config.yaml
image_size: 48
bottleneck: "plain"
encoder_weight_standardization: false
encoder_kernel_size: 3
Rows from block 5 of the encoder, named by matrix and row number. Each number is 500 + 40 x the weight over its row's rms, rounded and kept within 0 to 999. All counts start at 0. Numbers have three digits each. After the name is the row's rms in percent of the matrix's.
# convs0: expand pointwise conv (encoder.blocks.5.convs.0.weight, 384x96x1x1), inputs 0-31
convs0.1 094:515495470404496551565471447514611493511523483452542520576518528532541507498546428467516448526525
convs0.2 123:494478540500472517527497556601483462478491515476518508477548587514465525463494518602531495505502
convs0.3 083:528514500535511506505518538560446524531479566483519509502450530545557462442500564500480483463546
convs0.4 114:490523502561550532458465481516546529507495557574555537474605498509550540421532522524507561449571
convs0.5 094:491440505466531524462509587507495417508528466500534480625446572510484434504451460492490426487482
convs0.6 143:509511605482469523552510491579539510508480411454395588411499411487454547562530485507482450546506
convs0.7 099:499524456552481544462576430499457556435560472476456549487470605552464554491503497457486537500557
convs0.8 115:470502500597522575483505437507439454477427454555481433501533498470450507499441538461516449489462
convs0.9 085:551486497491498452522580474512488472492438509426445511525548471519643571492471475529559534521495
convs0.10 111:503478474461497501448545496523438501473505484518464547520458564449523518500504528489517492470436
convs0.11 079:523463525540483554524522493552498452481475549606469545548491502465485473529522514528530475487497
convs0.12 054:503418538509503351469472505513528541546535502560473502493539449523476507599475534549508496523493
convs0.13 107:528556560502547517523471582552473557534544485519535578461442475528531436535494484516483476502440
convs0.14 104:521503462494501538482473490456477525555508465487475442496527506520535520446578550479410626490498
convs0.15 063:491531509457421477540495529565505463475533569522463470532454514466505506563464500477515529505547
convs0.16 095:568470545502505464460487529498487521414520511497504491529513567503460496505488551484528505571471
convs0.17 075:527500487501515545564494576531494503561547530462570520487472467549551520460424531444411491469413
convs0.18 119:517520534534550478443454467487427493495518549492506546549402536477502480515517545503550470481532
convs0.19 133:502474451546503458483589521641486442499504442438482448527540441571498432473444496495460577470530
convs0.20 106:536543507553466500605492482528491556528488516520577517520586510537560466520556496516488508487417
convs0.21 117:556532516541497483464465549488456494428540451497532415519466565466407519519508423565561486423459
convs0.22 071:470516476512522540487512458508553528474527501498502507527457541468428493475418538515525578513515
convs0.23 088:477517561525432537488510503486537491564525566485485443482506410464450468462587526587501529528546
convs0.24 090:509444485492500498531522517500442501497491475479482533510551481513479433431494528410417437478564
convs0.25 104:481580521482483488493407552441558448553472514516413515454549543559468504584521472512498515550513
convs0.26 091:623476573463489542559449470513535498395430500468463492500487488540511539464516524504543488504501
convs0.27 104:470487473472587529469554485474542527554435489494531597531464499585484570535498524475511516505537
convs0.28 107:471451449506494529520491542468511548606490533421539510571504578520520453513475488492516489514551
convs0.29 072:468473492542519556557431565540508495460459487433515483509458540492428460445478472499470547449463
convs0.30 098:530537476447472592503463532509539507517520497496478428431508544463476495490529463435539496499495
convs0.31 098:524539436470497466433483519486459471505528548591506532486539464501533440436523504466484472471480
convs0.32 111:471525483521437499515495475437548548497511554455491421460478480426485470557503565514506463577511
convs0.33 118:536474540487495532523477453512537522434514468477477530561485537530457546477547442470560455519511
convs0.34 107:446457520507471476457502468520556495502469507433468595527530469494463556508477611488525481520525
convs0.35 066:491483495496456553502525555527530537548497461560528428489502498506596449446453512471494467578517
convs0.36 125:471449515456528495517520522507495515493535532470448536501494463495455486465518534518460576539473
convs0.37 116:469496503486496469497556508476493566481487529497449482466516441535516582510468479520506535482419
convs0.38 169:527479536466471508491505484499489492554506527542477489582535458529519559546444464479474511526499
convs0.39 078:445491508509517474519505505550465537480527525490573554513501473549488512514482510422505484482577
convs0.40 090:513558466531541489566468545513518537541548511473490578468555489460508469513472541494523489491507
convs0.41 129:486484454499503553508492509514506513488523420437467503483480517510495414481424510547527484512483
convs0.42 080:460545523593489503450533471513515511438494445530494548502397467535592497490480391455557474476471
convs0.43 128:583491570550488468543490470513485555418472493523517491441473475519544535607510498507477491447525
convs0.44 069:526479562535501495543510540514496548543491468521512493452474544444484485515493417436607469554496
convs0.45 089:579490507502478505475466493516517451547482480479499526537464451566492474515517440564535496541568
convs0.46 106:425491469542472508463489529482521490492494526483530472468597499453496527502490580454515483534485
convs0.47 077:562453474493534523487511450500502518501575540523494477563581576464531494496468496575445477485513
convs0.48 155:459520544573580591450489487519484480557446468439448434538495485457499518461426472508448474493507
convs0.49 121:443551555491539456493416514463570460475488477488440521520538504542479499544543489500445454568462
convs0.50 088:542495464523454583443539478461496550490457481460510417535457526598471569437514535568478552476504
convs0.51 082:500454459509487517481452454490445419407424547413477549506511537490489483472500482545432489489464
convs0.52 084:495455528462442472487503501457494478481514546522491488509505418484547568465480491582553577495569
convs0.53 087:497532557437486443509464509513532472486576461536508432510506524447559475441438521478464542458598
convs0.54 091:479460552514528513512463481544507526595577538484461445541510561583503488570515462484503512516428
convs0.55 093:436525492496485569455545536505478492453501528498501529458527454457521524533512508495486526471487
convs0.56 124:553526521480466482527519440481576507414537486553526461487525507508461469565481532433459552542434
convs0.57 094:502538481513527461558478468448535477510419454509485508536523511468579454495535542533499452415502
convs0.58 090:495523480503419495472507492511521457512470418488529455568485465507456539471523452485462492543524
convs0.59 135:529519569477450503494533512517487486462483485572483507514576397530475503508504489561620548434467
convs0.60 036:512508588453473468507455533422563535416485555477537510477459479501482531502542526583447485526525
convs0.61 147:547556420488483479440454474512461530533507492492500520478497451447532479528404450490524469502559
convs0.62 095:486550487439561408413510464526529475510577516456498573516518525515467492496512516500466495501433
convs0.63 081:458474516569495555524573445498496505526434480517489453413469466505577524494534556521520528486545
convs0.64 093:500453507549492522549515558466434501481449428482595447475478535519497535522512490527499535552428
convs0.65 080:445476528480435475500504484540427549563518436468507517502461466532451466488485552450486456561443
convs0.66 042:517514494488574457542542485492524480422532530493506535547498435513498502506519492521546572479577
convs0.67 098:460462467525493393475534536481468488460504455469522452561457454467429512439477584509461511512508
convs0.68 071:489509458495441478439507500555524526466480461437503481506509460467517467558493446482478480426524
convs0.69 116:546557475500555425481527537521464493491472525488407515491577555514498506503440510432485502468555
convs0.70 113:505615526491519457533477495522536471503496482431424455513500537513497508596521467549474502447474
convs0.71 107:470442538494565416452545493506521518498525460494530465474468450466588532515488467537489544469533
convs0.72 116:459483460550518488529429448482461482447547516517457523435507507440564511427519508477494565552510
convs0.73 112:518462574506495479490483485486514498502517489531499517536468543367488457506482499533466462545488
convs0.74 077:462458474461551500518505528458544520488469437468505468528450483511508457562536489483525532471488
convs0.75 085:520516484530416458484512479524483471535559514459458540469574484477502548505511439476453445524488
convs0.76 109:501531556513549491490464485483511495590556503469473537496501550526586430546555588532509507556500
convs0.77 107:524475533464474461580431438468609465454427543518527524501506493465509553475520509516483528521513
convs0.78 114:546570494456455480446514454450506466475560483486549457480455471546501483436526470460477530494478
convs0.79 034:480458448539487482473477484399511477426551506598510427508511496542508526520451459453459509491524
convs0.80 125:554538552468542513485462546523590420478475533589411511512460465498527508512607549522500504505494
convs0.81 051:522488511498486479487488493537514495454607618521557420496478521503516513509492476475493554487533
convs0.82 026:485530494587450538487485498502534512497527457478477456490556561513504522470474506509540527555489
convs0.83 027:553482482520544521528547494446422493478599495518453494513496515537515499479466569544544541466451
convs0.84 031:485489510496409482500543466503480453452499516554477406491476491608458470588448537529491466480472
convs0.85 064:546538473469450576538479529449465457544504481491504523507436521496440598522478479446445451504570
convs0.86 092:562536482526535509463418492476540509530490484488542495510488493518492527571543500543559501541481
convs0.87 088:464560538517571547455489491519510456445456507539431530497595402493486505508543507510474480496526
convs0.88 074:498556501475556530512464538524446517557542563446519450524457514392478548510451470510503483460443
convs0.89 092:542514509507527499545523555487517498475489498504535499496579434481523511488528501549504467566537
convs0.90 090:478476451562483547480447518551449501515490460444546531471562492593532459508546514510529543527557
convs0.91 096:450504541461468517493555488510471509517511471474494536458505519525517430523468468418598533440490
convs0.92 091:546519523497449502519418441457464483544425467418524503532484477530490504536497495482404477549485
convs0.93 114:508510515541509500497519503439511509436519435490451525459559506505467586511548484491454465482523
convs0.94 067:509504558518484503492506523502432477472504562513534574495460515520536489456515505585462506441448
convs0.95 101:509538518555544539435479592582523512497543545516515464478527482569534544530510491399503439472461
convs0.96 099:556503487505483550557492522434495506531442557448542498563484552570483492563465411477426439442523
convs0.97 150:495497542424516568513514496466463497449597543501480552498523510486569478551562529506502484513478
convs0.98 072:498489502492440506533510522439465533534521530451486530494443568490449562442518517480504575461566
convs0.99 107:549469523467469459440496413491599427507519461479483472531502442472538438479522547537418454494565
convs0.100 050:517480546486494461525449531490429510462468503533493541506545460533553546484477487578424480529551
convs0.101 080:464500537490468502496528451526455526541537573521507437512413576522504497494433493409507542453520
convs0.102 103:527487539552434494486464469468513458498521609573505471413542446517537440495481444543513534526522
convs0.103 113:501466589548518501475513489529482479540433518473546480442578523523485524439519520481521460446437
convs0.104 104:466538442509539382559531494563558458505503535468497484531562528566429452560507536541547561499423
convs0.105 047:532461445511484448477418519504473449460434576544483442515519566546471527462477474508553483434447
convs0.106 112:456522460455514578465461472461427472566550522546455515561575470504487442502463446430475453451503
convs0.107 039:484532474525516522517511554444543560436525497534473452551444560498428547500504465511540595529507
convs0.108 074:476533473495514482588569510492453451542491469581545517508578438526493514476521507491506456522479
convs0.109 132:439539471526484555453501504470495423511545439446503475494511485537489447502490550508514491503521
convs0.110 109:453460481536511541469571522496514533520494460470517469587541555518561459439557514435498438551480
convs0.111 097:543485520522472401549472468490431494491516594525524521491493480461429462507502542485492479542522
convs0.112 070:598528496483525493539564556497488561536502476495484498551510486521500521458484494516452474512449
convs0.113 066:471495531506488507531525520501427439502459501435473475534451519525491512470539514454443559440512
convs0.114 091:435528484455488495576438544535546538570504559482545492472484439550524489534480498450464458459495
convs0.115 099:481488460498464523506447447486522484554535478545471475560437511433561456532467464574552478530494
convs0.116 110:451448446498419534456458527487443512443415430601442514595525470535506451521516490511444501533563
convs0.117 114:534508461528598516478511547457490448497444452470515490531534524551526413470508553493501514540513
convs0.118 109:524548497593501519506525475497441491504456489415539501446466499479501514534508497517509379542501
convs0.119 069:544469524480485438504552499444453526452483481507498500477474444525516544483480480467491567542474
convs0.120 124:412498509541470465437498454544487434501379554543505396498514466455517565539472431496512460474499
convs0.121 123:486516519476472445506502494499540489521456488462571489513440461446522519472528499553510499507523
convs0.122 085:527558514499514505486497495490509551482503522541515473489454536453525550492487523464526566487488
convs0.123 078:527480557487549441529515464583592477570537532487512523506502478527525540540483438385506479496495
convs0.124 047:497476455513440495487516480517571582419468459554417502595473534458478563541505536536542493500531
convs0.125 058:481466504485585451470460505489442527460494463539487464542567489543524601450472511496454542523440
convs0.126 114:540454531507524513504401560515545584525483473469486479524476459589540476498419475475432541482525
convs0.127 094:523540502455458516481512524560504514515512516505464516520469520503530496550507479403411427451415
convs0.128 113:486528432461495516427527493515496510446532487464501555485560473509465505562503493552537496464485
convs0.129 104:528557553509492458516560524574571513419479506501548486458518510443447498519451539599550510530443
convs0.130 135:478532450548494513418430434522501499502477550526544464544547401422459506469470451489476521522543
convs0.131 076:490526508488487535459469524498501492480541457499518495475412495469541497481520450578530541568533
convs0.132 112:469558543486395409520496505550414428577534495530606511497547463531518543492499559551535525461491
convs0.133 065:474535540548455554474403466478504450543497589395537454479537553535501468539488447485516457523504
convs0.134 091:506444495516516561546502549540551482528495502474559554529486494477467481425529512477498535524561
convs0.135 099:554502543520598495544487465474436511509533477533472449528416535450489536448554551544467528490477
convs0.136 095:470484454495523469449519554525513487563482452495469477543566511482517513473500536514504492505500
convs0.137 092:429464509481544436478540532544447516518493507548448452499479492529516512441509536519504528528520
convs0.138 053:542569530530586530566501513470526522544497478566518505512490495526447526478537496553507576509540
convs0.139 120:467474557478506498478476495521470461549453473519463447515488489565490418502474473505505519546500
convs0.140 099:482444450570483479482516494500508508510487486548483455561530497542470548559542527414484509542515
convs0.141 104:526527484502491476649453533508471525442413530496523451527518490521476514483538505464497525482455
convs0.142 081:560524531511463495447549512591457499403512523493528489431489516498538517565462506499470455486516
convs0.143 073:419508410496518495496465551559536590479525503480530474430503546459449422534540494468530472509490
convs0.144 084:480505411510513525525543530478566493534574536513491572483476435506489507524467551549502536443450
convs0.145 113:480513496519517504510455524522480478457543481425443444493514543451551540512545464566567460436470
convs0.146 091:494493486467558505503505507430515586532418468441510499572544414533512463539531486501455468539489
convs0.147 094:567515621498495551498496495487572540454551471528503424487468446508541400517475487507530499550492
convs0.148 112:481526580494486563453538490552438482466473543519507569498480507505510547508547561486559546477485
convs0.149 135:465467458521528462509471548415535484468519475513511487550561508518512478497474521444546477444510
convs0.150 117:468497524572500491509487513487543481440505516535430455493483473581470500476519490477505532495450
convs0.151 096:451525501544460521536476491454485505445495526437477544512470515462517468468482455447404552514491
convs0.152 157:544513460527426546545478610511510425555497516484485529516456493485553486537494508516446430471516
convs0.153 109:588519461530479472420449483449483578448522521497455438546566584551538558520457497504505524565473
convs0.154 052:504589498459492562556524508458488578525485507556552562503491553454563501459430560470552513588444
convs0.155 085:478472537511515521453501507540483413502528537511437566503433484534405442500512573430453448431499
convs0.156 068:502493426447465510538498501482533490455480499495510495530438526524456545507428534519504546545495
convs0.157 095:474524486517541492518444497498468485573465501488516545543525550556523510493486406552461558494528
convs0.158 073:462534510460465438501488552591495561468483435411448527562504393453543484522535521512484403544435
convs0.159 113:539503465474533499508494502499468538477493442553537548533511497515519462480568452420493505433473
convs0.160 107:487466476540400529421548506525591424541451511491509465445531474470535505480504449495466508516520
convs0.161 106:452495556479540491547487550477472521542498506537468431429570451473461538413534534529569517459555
convs0.162 086:557495527496537490492512522476476539420431489479529475525418543560511494516571514510464477558444
convs0.163 114:495505464537489546521558467469518485564497519453562535524479571505399524455454520480426480516536
convs0.164 120:452494505558487479457562487516526508548528496466465566462550443442529560523502455488474459558480
convs0.165 090:524503549440473474457485413496524505479537512519474507561537490456439513464467448505510555530560
convs0.166 109:564552538521544486475509446535495466512459498538533476532502591476480506431472558414533508470524
convs0.167 124:540541429511482454466478490468459441490538465488484477495453465498486437461535462519517507537576
convs0.168 049:483544476436455535530548543578530479514516523512536594481496452519517501537531510512539464539495
convs0.169 117:488536420489467508437493393550470455480525524443520524534490529488475409527534548423509480572526
convs0.170 098:520495456485459517457544513495544504484461524481462531505551506502482570591452515432473580536514
convs0.171 109:480538452541525522500481565449470492528463534473493464549540473521561502475442574537560461523425
convs0.172 093:472563484461584506498500579484478484487483523532475501493463476450549543477606560539457550553518
convs0.173 108:509521488488503555517478532503523443566486495515532459419492569487440541495451451464484574499512
convs0.174 123:524472517491457498519541505518522511461467505473521468460494416538559593483470496455495458525550
convs0.175 124:505495507492456479525467530550556569460411464427496476500475492417567476474443454489465452490404
convs0.176 119:511543528483430523500500495469527449520466559477513486504501504450512495525487519493549503451593
convs0.177 036:507495490574541487493528495439518595535526465486489441614515516486492424554496531509545433484411
convs0.178 110:550463431542464505527467480540536517503506474498521504423423424425519550508531499461471521450532
convs0.179 134:454531431527473510542546546460495419479498509472520455516453507440481583502505578557502475490512
convs0.180 091:440538556484460496435503542488438534474571461517540528503514517449428552470480532443551417467514
convs0.181 076:493544545532530508453518508499463401492526502450460430470542543521502480403505526448565508468488
convs0.182 124:486570441479486542484484472581536473517513487536517498507482461463497485456452476548475504557435
convs0.183 143:472433524507519504568424471446462457496476540397573521517491463533550499512475453486557511506497
convs0.184 086:470473504475419460445512453517487550431544536450485484530530445468466535504452526527475549529492
convs0.185 097:493443512562530434531492531504489517474516522462487427521475563487468442488505469482502505445515
convs0.186 108:491531483491523470484466456483536412502457504436537481502475462437529546475487472553500465505506
convs0.187 113:478568536543483505469598501583473549562515480571525524503490503564489449473492538507560468550527
convs0.188 091:462433532546472489546444481560514456509580488500473445539542505512471514532486438437563574538492
convs0.189 099:516467612538562528435556557463545470480462555571469469488519492553482547542477584454570576471542
convs0.190 136:506493549522480435452503542538518449534479584481509480401515541480425509425489497504495457563488
convs0.191 105:532519435505456566531483531478524542521456495544479514453522436499532507525483438507484418451540
convs0.192 111:464497506540517574568532424549530468447566473481448472536531478510512516455547504509593454532533
convs0.193 139:555514571604476509531516477530499473467489514384507472563479445554503460532547538562456473512496
convs0.194 083:391458504501468550474514500479533493496536471488544525474498485602514532553483497419466502448500
convs0.195 103:463534467531537555489538457518510497519580440532535510456480493573422506382479460511491459515481
convs0.196 052:502494536472465473536441554453487479520476497515545619526549412506474540549513524498426447486453
convs0.197 116:451442453512487502490458497517433463547504490504524550482559545546510403504527495500427468562467
convs0.198 094:453438460519471413468536526516545531491491526465520557549467536508523504542450417505462503568508
convs0.199 086:509497501495508532494533561489459462556525459498571477442505471415448523468580546488559530571481
convs0.200 103:476433518489565499508457486547529573590494475459470533553419541416531504501522432479496466523577
convs0.201 078:558523567458476515518499517455524470430423467493483425494490571485488469449439496532461454562464
convs0.202 152:558475551546509508483594432539454449421451527555524439449453445448500506530525456518537508467487
convs0.203 123:533500481536554528505509554460543507535424516501552550535585468488533527491493535485474436511479
convs0.204 082:521501512489612543458457488551532541490487474486527550474503534559468470554503523532501507551500
convs0.205 074:502529490443464532490475480536519432539455491552496514513521497536475476504499448484508413422416
convs0.206 095:532572527491493534536489472467547494516537457552485434424461479454421525468533506582504527529499
convs0.207 084:499542470548509454522473463428478543469517511464480453508538521568502489543531579560480469476477
convs0.208 095:539509496471531534530583455470564533546525551585515481539503483507523467521493504488572438537539
convs0.209 106:453554539519480575498567503507619498471459544550575499487523510496553482476560479483550470486461
convs0.210 127:478477536488530434489427483463590498520497524553570498521525520505517456446466518500527531498467
convs0.211 042:499510575465515500545464478498499516440476519552484407514554496391505466491477462548530538522406
convs0.212 093:528489480564553627510476526491536534509475544552442506506466481536466522496492415553521489567578
convs0.213 117:484511512477475439520486431525540483493523456507557472494515476464531516550465493500504463475512
convs0.214 081:526485524452424461576489503517472430443446467450498553431443502488569510502456516495516489496466
convs0.215 094:482497526511435533487517530490490433523459488467556574511519406525517499543495491515481489508507
convs0.216 109:504531577519495536497481517481516495538563518575454433585535573558481431564466469456566490458473
convs0.217 112:515542494492473514480511506467502548423518473491469450464441551517526449532489456572454443581500
convs0.218 088:446505516520512493535481533477476545468515424529509457537485519529529522554511529552479626538523
convs0.219 112:465522533544523440450472492488494511523514493494525493511486514494489482554471429608519527467491
convs0.220 070:522476510552464412560448487551508444500460542551491580487515530460522468594508464498528419444420
convs0.221 086:471504513530550454516409496533502481512514540374488522518485518473512506549468549555502509501528
convs0.222 141:402524535510445584505510463463441450462469517528488399521611486455530548443494527474529525522493
convs0.223 130:483464562475472561463502499527439534586500496432533515452486491497487453470535497466494561535427
convs0.224 106:449482486547504467554540476543559458573537495577492499444535503520514535495457477522449487556565
convs0.225 044:540537557552555523557478589521489496451424563576529497503490554501499426470468506511442477525555
convs0.226 161:496530570473478476559474466541541490533542531521530570474509471502421441425498471520523512387550
convs0.227 139:487492567519547462490515466552501504426444489468491515526456588502419499504548458521484595491480
convs0.228 155:487496533560481469521470503520570546471487559446549495531559541491503485613514493473537493528539
convs0.229 106:519571480561504513443532488500511454489514462523457472534571543560534485442430434532463578531536
convs0.230 110:479478424535477480450512420482480494506499502425518483451538480493470382488503445595472508491499
convs0.231 097:520462427477476569531501476595537425510544484468493470414492506455486431523500424455474510520500
convs0.232 067:475535442559504414555517492564446530545472465433504466474494538516461513441431452400441502408457
convs0.233 093:567508495492431496456492572487562457510491450467492532483506463462523527566489457489548571557441
convs0.234 094:496501495483543499456476475524498532464572517440543460476462509453484461456564456574432557474382
convs0.235 142:485517573473502468429462504544562504542544453509566497513521464505518402513547449559498480508445
convs0.236 081:515529544515463434509546500476465560557447489463465519515458493415560504425560465585502477438531
convs0.237 110:478528465489430535468540514495517523504491439460542439537565535450499451528513511514524555485567
convs0.238 128:513524540516500444571494544494526556496541494494559513443500493476551504483519497551499432519534
convs0.239 117:503441442496576520476468491536540615574505449526468519504490556440556522483518456514464516508474
convs0.240 073:445491490494483495463497558550521497513501527534526428553487452496581412514519448529472542492522
convs0.241 098:531474533493512439497554443517481468471540550468513530535514506535505500490509498498503454501397
convs0.242 110:547562524484502478532491486505491451523475496578530554502546504518515530496516441634467523517515
convs0.243 098:477539521528452442519450497494512503453540549490420492514434476537542481521471617495526505484504
convs0.244 096:472464432520557513466601545506559490583510520516539474525494449531513452477470441427553516547492
convs0.245 093:542490467435482487520495501460560462521466525552501554566445446538498491464483479481552483500492
convs0.246 084:564511523473526489503469550448495413459479503513526543539559529508531545515518473538560494467455
convs0.247 108:530542494518568503562527473499541450526529528459500461517478498539549537441512501492550475531508
convs0.248 109:453509515509487480558559480465505525472416475437552471503477492570520527549470532488559505489524
convs0.249 070:470527489516513511546492509491559554492433572510455427476467424557522491551534490568567439523504
convs0.250 103:476543485504470547488489515540544478562452476454574506434497461505478476544507488495429465457521
convs0.251 085:551511426481486494513517500474612536495565518511451512521574496501470462439482485518516424496478
convs0.252 092:492462480536469529461452497502450529488454619468497441500568515539516527468502468526497495470513
convs0.253 077:545529540481547535540476513436476525482487545569537520533438497462505525537460467567483454508483
convs0.254 091:446505589512555512530487491519481484536443500466582537428574494489587543509471482508499596535546
convs0.255 112:522509471474526506482516515469507483593542516497488440457517507441496535531529518541581490482510
convs0.256 099:503497478531485509549445500526465492556489475556516453520467516545518478561501339511516460432496
convs0.257 106:525498501471502509561464468512546542476408469470519477474524494461582483556455434484511522491524
convs0.258 101:489520472509496573416538544465515495432516458549490535519515455515551573526470498497527485500500
convs0.259 121:539506437504453508548461532543534573464463526528486529477485474459465521504523434523530483504488
convs0.260 097:552487419561571455466436511545483523569507566526548451496536505484520537470541534523484419491491
convs0.261 116:584534523502506493501482519469592550455458502462531447518560501495493503501518515462501420490471
convs0.262 034:391451561521538481528479499487489515482474485546486582514531508497452501475489505535501439522473
convs0.263 057:531461471467519472492496450538498498535494488528461474523450485444437474514467500444575560452383
convs0.264 047:507545471534544470578588493466522555486556527512515525516513517496542497543532459443568466530486
convs0.265 149:425476498544545484513479473454541466543476476505500530509449385481473483458490517490433491495569
convs0.266 073:565498523498473435432464470540464467580479520445521428539459516501472531535447481515504460532461
convs0.267 095:501488577507517477471418542459548511485496565531579530465543583430444536506517495483474507482482
convs0.268 040:536574533484425566516523545478471527441509546513536553586508511509462454490415468537521465470498
convs0.269 112:534458495518421477514478555491527464481470471412468429552486491515554475492499551463540464495461
convs0.270 085:550445497540527533522465455479503522476472505454486402506505478560463534506411484559450556408498
convs0.271 143:521502502474503541560452619465455492507545529447546440523439560521546451380518443539508472566530
convs0.272 111:503456469422453547477518529523471521572507449411426449488458487518465495536514508520544601537561
convs0.273 060:537550441483544471432481525561521538477549474491424455533572437462463519527518465466481424482511
convs0.274 104:494429536484464570489484467534415493506431471531457523500471491555534556541414540497506521542595
convs0.275 108:532544421452531448453567394569503500470462474479479474518521543483457460482504476507454572481454
convs0.276 043:458547504477528476527490481493591498392510500497502469566591491483482490525500542495537460456489
convs0.277 095:568535465512498567472534517472499489484412496537523587460524539489518444458520480482537500552540
convs0.278 101:436515533541525554509464513498508505460573484526531495443513506453468551502466425592464502520429
convs0.279 101:608466557528487501511488531520510528529485532526535509474557501500594556479470442539545526489531
convs0.280 088:510502422522562508552594431458519572465519480473482450529452575546545558460478505506487549494526
convs0.281 116:453528559481454530473534545464488424477529496523524492502465488548510470470444535466440479526412
convs0.282 112:545458485516474494486534461461531536517547467512474504569521528508487551527442478529494464451433
convs0.283 089:502536462462490436441551507514506563486514493487509429550478576524459520493529513568488551522413
convs0.284 071:490494502546488535449549443489485458512478431544464503494479481504486479481492519446383548510546
convs0.285 112:527458450493442534518480478513599551544470495528493523497525435512511544443567491554552504432596
convs0.286 118:527442495479451454538490450487518486541522473446472550516536493516528576541487502411427558487501
convs0.287 046:501472581476515478533525534500544501512422517519541591464476486443565498494497414476542422515583
convs0.288 076:477487509494492412478568498514463475506497554496497511481605450588520525432499456596472521479508
convs0.289 135:424553529532485523482572599489542503420546529471470452471524463513444476555493512514480506487450
convs0.290 099:483476424485508528464485428533445480574472417561538482461499515586536462505448474530492534514513
convs0.291 090:467512551514564529534491497502440522547522523512463480504503499459491478469501556527461548572504
convs0.292 104:488420522536476475466495549473511487471428526449435553515488461482475438527490422504603508527500
convs0.293 099:492451476492506472480501440463523483452513542523613520525508565518450474432556531504427534541473
convs0.294 104:549475468515461547524510491475506516498410504496553538443509518504520500496514500566503521526518
convs0.295 095:564543517437515556532511544458577522506497486530517477553492476473477562515585420448531457572528
convs0.296 111:420465495509398473482468414456532472455457505466513470520449466501424565503416519443486450512492
convs0.297 092:489461465486486504548538416521534507479496479487511490532449496508502619467509528465424536460495
convs0.298 091:512450490467490441449583514440416507502511593541526534529527521447465438529425551504437550493579
convs0.299 098:518483511577522591555575433496483537512458471547495506471442550481524557495497524545503480486480
convs0.300 113:482500516516504572552517523530490460480517518440480514500506421488543482586472516578536406447499
convs0.301 191:455448439479465481516408451451481493454419522593520459517481461494458512448478434478564554419448
convs0.302 103:514497497494501494513451466469560573471462482509574528534519426510379525435547481465486465453520
convs0.303 088:576507497493517486587521494516548489440440527545524439483559521481550504514527480506551503520462
convs0.304 063:499493520517502552534489560585476506547578535527550506471554501525533524485478566495503497505560
convs0.305 118:490510486507525530558499446467543525474494482528550458531432478522515502541459528540449491501509
convs0.306 115:575489589548516521593517498554507508447486546533484499450489466493485465484517531511504437504458
convs0.307 115:538515500512451442466497540500487480384516549545593529537506478499458465555512465484479482457565
convs0.308 101:496507433510587482514521507563530591488444433516484526535488547534420526473469560492479471489453
convs0.309 084:509475507477507466548459481510460505454408563545530565543524534576530475475531467447473475460490
convs0.310 095:486437529502450489479520462462438477479476459525488441476494523462508499463543511489441477574474
convs0.311 046:475523450529472424498532552453448507559564571523534506482561488421477443429465529487472436501525
convs0.312 101:601480482514553551469527536475498452501473519436463454542496484497443487504560478503464521506416
convs0.313 100:562413532446491491451543471517552534491537534472475455515459472440509598493464548559627498597520
convs0.314 064:436488496548504424441510485574511473531567532457453489497442479508483446532458531424510499510508
convs0.315 098:552488492442478427564554508548524468454507490472477490539484523449539488539458571501438543451551
convs0.316 107:479518423500565409522494516511395476496485498512471438522506485530516527460528507531570543528482
convs0.317 113:545488540499418508443475491487500582509555474437560517529478480523507525479470497474487418503548
convs0.318 079:501562525548476496467487536500562565529492521457517505458482517555487561499480520478459491474517
convs0.319 090:525448514591475557491450572507513522484474504519473547528530508456526429456563480528491491518530
convs0.320 056:495508535465552500498506517557480558500498473521481520504481414456465522490530468533493520564473
convs0.321 113:435480483519421524487535521577499515561447549480510503417533463555512520430439492514501462543550
convs0.322 133:532528437539500465458466484454495398554529489421548421546515597420465404522420486472497480517524
convs0.323 123:474529539503464526553484446528486497457365550553580430498575464423503532460534508550506508499535
convs0.324 111:558528491510539463456508535512505525464466500509396565546590531483574475494472472434519459508559
convs0.325 103:487432484534576528522483489457561481572461514526472519502530471572499425558525489518561498484515
convs0.326 109:489487477529517519528463460538444488544450504490505489397573438510568479476523506535498432510499
convs0.327 095:517515534482487512502491531487525440480501489538541572456483500489523508486437538471434518563487
convs0.328 099:540444507511471470463467505497493484417520504564528438482394563581480463431528501460467527457469
convs0.329 041:555482510478514470489425509452512460472550523560511450513405471438496506500489501528573474428469
convs0.330 115:476479541522477481505493506495505532448488582469504482437415422540493505453463516474551502521518
convs0.331 106:516476443521467500507514451542539595497507551421409472551460499407494486534616513550515478450458
convs0.332 121:563536448498514532513567455498496458477402535476464523590487424503480529479457507448416451513496
convs0.333 093:517521440487523499516473497566541489493442504468490525473504496485567488590530486467418527513492
convs0.334 089:570513500550528473556525518552529511511499499484521578509566461475466497551532482507534493493459
convs0.335 109:487447537491527501597565465526496421564431466506456411515474516551498559457545492503496498557493
convs0.336 124:487468476494538484557470560449482509458407507474527537512483411432499485500472556505504531483473
convs0.337 025:496512454465496573502427532563508483480530541538525512563495488484519499515493532535499466390452
convs0.338 130:527449537562549492474500472534531548463509472501451570589514514581509487557535576468487514490517
convs0.339 084:464553504523482464536486516489474459507520559510473525469489528501541439529440483530526439459491
convs0.340 082:449488515527534564517518485583539472454461558463482487553507488499463489524472555493549492457487
convs0.341 113:531494462501537464531510544530466448538494445498546520481523566480527505496547484403504440517518
convs0.342 110:461514510523549509533541526612539493543488495499512455494522490497504562389506514474411466487482